{"encoder_norm": "layernorm", "encoder_fused_qkv": true, "loss": "l1", "decoder_norm": "batchnorm", "residual_init": "zero_last", "batch_size": 384}
Rows from block 7 of the encoder of a small image VQ-VAE, named by matrix and row number. Rows with one number within an expert belong to one neuron, the router's apart. Each number is 128 + 32 x the weight over its row's rms, rounded and kept within 0 to 255. All counts start at 0. Numbers have three digits each. After the name is the row's rms in percent of the matrix's.
Before each expert's rows are labels from the 100 images, of 14848, where the router gives the expert most weight on average: "colour at peak" is the nearest of a few named colours to the mean colour under the peak; "strongest on" is what is common among them. Only what is clearly more common there than usual is listed. The data: small charts drawn from random numbers. In brackets: how many of the 100.
# router: router (encoder.blocks.7.mlp.router.weight, 8x160, trained with AdamW), inputs 96-127
# gate: expert gate (encoder.blocks.7.mlp.gate, 8x32x160), inputs 96-127
# up: expert up (encoder.blocks.7.mlp.up, 8x32x160), inputs 96-127
# down: expert down (encoder.blocks.7.mlp.down, 8x160x32, transposed), outputs 96-127

# expert 2
colour at peak: pink (44)
strongest on: items: seven (75); lollipop chart (66); dip in the middle (38)
router.2 094:136126167114147105146134193160113164159139057106062099144108153174131159208147148161122163093106
gate.0 100:122140148129132115131138154084087167089102176104122107105137158135158093126140153136145168110144
up.0 107:152121136103127131124092155124168105149128096147133206131138129124140106074106165150147087145157
down.0 095:113149063159142104084119116196119135143108143125121123151199090121103121061054109112178187146130
gate.1 095:108051152133133178123139151154113194154090107168078118084128187135161162132118123117157092121116
up.1 085:112131126220145112159159164114102127115174115160132147084126164143095151155095091104131156147101
down.1 093:062131180125126109085146111129137150116151147151073178089186165102098177186154109117134104111062
gate.2 094:127114173133079087139173184095090135139199152127131133078088156205191111141158129119113086116151
up.2 102:130178118079121137130137132151162058171138112149100153133123108129128138129116112188064127128148
down.2 089:167147112166124163118145083135084167089100194095111147175089188143128155160144103107184108137105
gate.3 092:185108162144154143192152109113137127138113137122092151121134121129068125093073141185170139123128
up.3 094:164115096154139118149140086127128129207178156102182140136126093117076136114094099120151112072148
down.3 094:175106163183111097163124186160080087122151155120126105107050134098141177185207080113089088130090
gate.4 107:142120102143071155149186155182139066163095125100083073192123132101093130109044124153168132175147
up.4 098:168077171107159141119110149100084175149106071133133138084098145115125111089129185163055146173129
down.4 086:159128171119151133126096107104070169127156126112092135108083154117130177123182155147143129112133

# expert 6
colour at peak: orange (27); grey (27)
strongest on: one colour (89); area chart (52); histogram (29)
router.6 081:150126102136078109078124136097127079077162131096148150166135100161102114164103165119124151117155
gate.0 100:127143195147145151151158109134131160111149121138182150083124191101146107199143190146152099110108
up.0 094:130121159126155140098137114144109171137171140159104164151148135024154120109119143121097130168130
down.0 105:077147084129102097092112158141161154092163118130107130096211120120099101130101142117136133121137
gate.1 104:089105129136140130128137161131059141216121140151160121201138155084101151152144145104110080146049
up.1 109:119115201154150107106106136123069097100162130152156145081116097182064111100096143071060132144120
down.1 102:144107142052128127134136087038151129175129105110117112123132180168162153111090140138184108170152
gate.2 100:118122184177128149180096123106109153110075109182133164118157144119097159103125095112071123148149
up.2 101:129114142141146135146138140100148158111070138144128145108105095078130130109114173182080134123145
down.2 096:097117160174158121098185167151112153100113130096114176170134095106114135153183133107089188106078
gate.3 087:179180134080129141101082127106111158146058175153117132089095135136145131117149070103199184170149
up.3 086:157181155111155137118158173105116177164106131078126145114084164137173162133130148111138202113157
down.3 098:094194094140126114104138087173137141122061123111117153171184134146088115103078132131184146162123
gate.4 101:100098112086107102126096132115131127120115211103124155094131125095120110138116136100138113151070
up.4 094:159070068080120135129135185124075102129133117143159103141140093179153143122123098088190208141114
down.4 099:171129121180101131214114175076156093132136119122125098135094097177113083114146138125095103112150

# expert 1
colour at peak: green (78)
strongest on: dark theme (61); area chart (44); histogram (27)
router.1 080:101134139121144130140140107111113139100124128079082164102150121138159115140109142178129113128128
gate.0 101:119065101197110079118127088143114146147162084088127121107127141114201113140115117152123107100159
up.0 105:148090178167121130150122140138099127074130126121080061059129123167124103150177136096110102105126
down.0 100:126146061109122111137146107176171112162091093155135122140184063117136103071034130160131164118156
gate.1 100:129173113139134099129162170135075129083095179112140162146173105131111176088094140116178165102113
up.1 094:154145109121141142112137124105138106162061204122150118170147108139118135103055140182145095165135
down.1 090:126168072190096174165164101175129077124072149141160113161162135152120100081074099129171129185166
gate.2 088:133110125080149124149146073153112106135187156085130155183162118121136136118110105160112048093131
up.2 087:120162151095134124119123189086087196125129163165159158139186079104129120084057143164129134134120
down.2 094:084177138149142100121157129191115110123126135165127162135151122077138150099140083109123167181077
gate.3 095:145156082066144105144107122151143138144138120180111145082135065137161142091136158173144153091162
up.3 087:153138165158110140112128139112136096126146116087140174111128160091154113106138193119107110105106
down.3 087:108132089102141100117092151096166161164121118134095136104170091128146083046118179138147111111189
gate.4 096:123126114151134113190101147122155135081188169107126147172163148106186160154150054163103124134181
up.4 092:134155111145155147161112088129181098093139155148158183141160076158127099074059142158089129151123
down.4 090:121086173131149126116118129113053137130151110145127144132041147086136155215191123130117130135116

# expert 5
colour at peak: brown (65)
strongest on: dark theme (85)
router.5 083:139165083139148108073096096167115087114124076105173130170124147174130129144100115195138083116115
gate.0 097:209131088118161126148083098108127129141095109138144133113175114164146127061081202152142167098171
up.0 105:127113150208124162180143147135106103158131126149135207131104165134162176159130107130101116122098
down.0 101:068135156130108095083134157167130169106135153133113149140130159098104106166172124100132101115108
gate.1 100:116068199110199131157085112155098138167129118120099105153138109116109168111093092124117168111072
up.1 106:156128092111126142141103128103113181156189125162130178170105133167150149093080142140150164144164
down.1 101:151118156126114172161102144063131106080196081111180064131086154214154074157116131140126130147174
gate.2 097:088121134150150121156085125180099087179096145208101136132187120108120199091112154107145072118105
up.2 098:140144122152181157113139069180092089121151153126102093154119109160145125137082086117143134176151
down.2 119:146124145107156164152147133048114148072157091047165074156057160202169066145183151161110170130180
gate.3 097:151080148142085144105046118122123106143162172135145092121133149152115154133088099096115066158128
up.3 099:153155129115184164050138114124102162170158126167148086148108156116172158158122066105122133169154
down.3 110:142116137173171105180178108095143103132089131069133183156119134132124115125129111098108158131093
gate.4 108:112101141129117130164094074110151087098181089129159158142150105100136137153136179150164143074103
up.4 094:087155089180122115123076194095084106130157102133184158131130102088089150203155154155134121110118
down.4 088:114088158109122125108069126081172167132136119115120117096154119162130105112127183139135125099154

# expert 4
colour at peak: pink (72)
strongest on: items: six (49); lollipop chart (43); bar chart (32)
router.4 138:141153094115110095117134126187160098130090169131119114151163128082129114121170092159168113145078
gate.0 104:113153143166125096129109170132117152075184083071079118112070135139122119142192196178072149104130
up.0 095:080126161143112151174159115111116132073145128112160148100137110129147108197140170173071132097145
down.0 122:059154116137129108118169148190137122096131148158115164139159101097119096123118111112125144117050
gate.1 093:117098093136123131065115133126136162134126165153125103055150160131104106152150141055142145082131
up.1 095:115129148155136068163133131109155139192129113149104151144141120136139158125103123199142092092133
down.1 089:157102091121145142097092164125062125087131174112100131078133095115129143119147161109142204082124
gate.2 090:143153138106164160076142061124173143117125186192097126158182091082067151107119082066184091127136
up.2 086:088167140158092070196120147120135138101093119057126121108132086144150113135125155141070214135129
down.2 083:112100105090129140123051127141163158139132139194114102069189093099096131083125184127169129071085
gate.3 105:134138125111117079098152170152158159224084095134155141151160124142149148085066112139106112135159
up.3 095:150118072105164145058139122115168142184149129128092134117173178108157113127133136179160082131114
down.3 105:116187104152066116139126104093129163108090177084122121126146182176155053102111125120187129150177
gate.4 099:165105109079147141140181136130184145154191171161155088153150180114177084119059145151188083170249
up.4 102:112114142076137111165150186156199123135149133137090136139143206126143098144114101127138091132178
down.4 089:154116118155103144191163142175074118115143132115206135161150086086117137126107085125079113130135

# expert 7
colour at peak: purple (70); blue (28)
strongest on: area chart (47); histogram (25)
router.7 081:122094063145095126124039120148149069122157135110121121118146131115151135165145170142176149118088
gate.0 098:145124175179096135156131080085109122136129155105136082076099115184131145147147136145171126094139
up.0 096:122159084162101090149156173118104141145142186171193223133131106107164129101160152134153155110112
down.0 091:127116065104154063120108121155168115192093109137096173062222065096112134089089135135101094118123
gate.1 085:099141084109145082121155074144106162137160127148154201132160167159141139114077129199125154110138
up.1 097:166117201084129164111106140102080131109097061123123086115105088145153142119172162130134100127176
down.1 091:101163123147094080099142171150149148140062140161088181128153116109071129127113145120130122080108
gate.2 103:094163156106227113154160135160114182133126063156014117112173144105115115131126117165130162056135
up.2 107:144129131052107093072123157127169133093104131086125166132116116150142091068068132137125135122181
down.2 119:176112075135066138171119164137103066116150157131148085131102082114123133146122098111116114122115
gate.3 101:133141174104174112141111065112095157190137151143085150126139116112106115104088131172102113173130
up.3 108:100120097113132135081155183129048141119118113137153093142139150109131162128102110088153132092135
down.3 092:129076160134155097148123158071207125192130091117165124089073133164128118134119153141133122139162
gate.4 084:166086153049104131105122177089089102113110140139148125061110166103125101122075157140183139129135
up.4 083:148130146197104150126114096138125117144081196177094133091144139149124159156102121084166044143091
down.4 083:132114069118164136140085139161096121101161043153177083103128095127169146128122146149069107061154

# expert 0
colour at peak: brown (62); grey (27)
strongest on: dark theme (77); heat grid (49); items: seven (31)
router.0 127:122064154144127125145128119073066146126145148120127144096146128114145135182103159109179104091094
gate.0 101:075115096101135107083086195135200146118170087147095115107148099160112117159121172155129168123140
up.0 101:115122138137120116168146086099131171162115087168116169148135151029108134113054158147162161132133
down.0 106:135116094111175138099099097127111171119117148114077132105114143115130132110134161114175127108144
gate.1 099:113050116093128095139116159124138154105137136076140161089044117109161165126124156169091149122112
up.1 102:117123094178128123172106120171170073146201120165150056158166132178141144126139144084058125080144
down.1 085:121170072135077115097137097140204075177082131167128150120208063164127113028073118149147129136168
gate.2 104:144120127133110107128158134116133151181131062162201113113169145180110179149115074147152103126126
up.2 081:160109150107077113136126117074056103117186096131196135068158150081129113136137151099146112166138
down.2 123:132166074171117150144137091173143076180043144136136137157108107120181175121079082129122123191128
gate.3 102:077165103115095144147143188114117130077133105099099133195126151051135141184118163147125142109157
up.3 098:150082152113131152174184139155134127120071142140143165139138144173112055138150140146101088108173
down.3 085:130113048169144098125142156135160105165070109123123172110169121128127160062083131154134137129179
gate.4 102:135066153121161140162160136075086152146133100154193109107145102072104135126149185122139066177135
up.4 100:095140085062107121085084086116153142154077136159120139163164144112120159117177109123123135201108
down.4 104:164147097131110145126156116102112117086085164082166111151096164151181124101118127128168124173146

# expert 3
colour at peak: pink (71)
strongest on: lollipop chart (32)
router.3 098:127128176094115139059086128111152192183075128170161138086168131135101160082124138153079115130159
gate.0 092:155166091108154116088188139086097151142080158142158109117141089189148092084137101115154098171120
up.0 086:139113133155134135086151181110162136142115126151178198100197123156093143077105088101159068127073
down.0 082:095124156137176070135138163180132123091149134156148154118150099118111118188186118099065108106062
gate.1 100:164100157137080116109152147105104130177128140158157149105117164170121140066133100136090146126144
up.1 086:126075150097149137097096115070143098137143144166157160081144101112102156094114139110149116134142
down.1 091:166107159130146194187154134087171116125150065102151094154111162189144082134141130144059109162150
gate.2 095:189166105131073118149088088171145107145141131140147149106193129060105172047142157134159128136142
up.2 090:180101138116149149124079096125122120127128089136172087110138124047097149172164138044094067172100
down.2 099:131179105155124161137159084122133086119107121086169120170110162149149098152108082142173124171151
gate.3 098:203181142154150105117145152157143181180100167149124101121063120228110118105164189178117131119140
up.3 093:179176156111135109190169139073116119114122040128117171129108056129123138106124170153120166080212
down.3 107:141126134047112182109104064165174105155165085186159074145141139150148142127061085158141094168120
gate.4 098:097174131114088145222141136121151157104117130167145151156135058114083206128099167121136138093084
up.4 099:151124074115154156054083083135165082163124197139075125132121097120142207096116077117128136184139
down.4 089:080110148069135184167136057137168118148186037147160086104118111189177091102076130179125076163097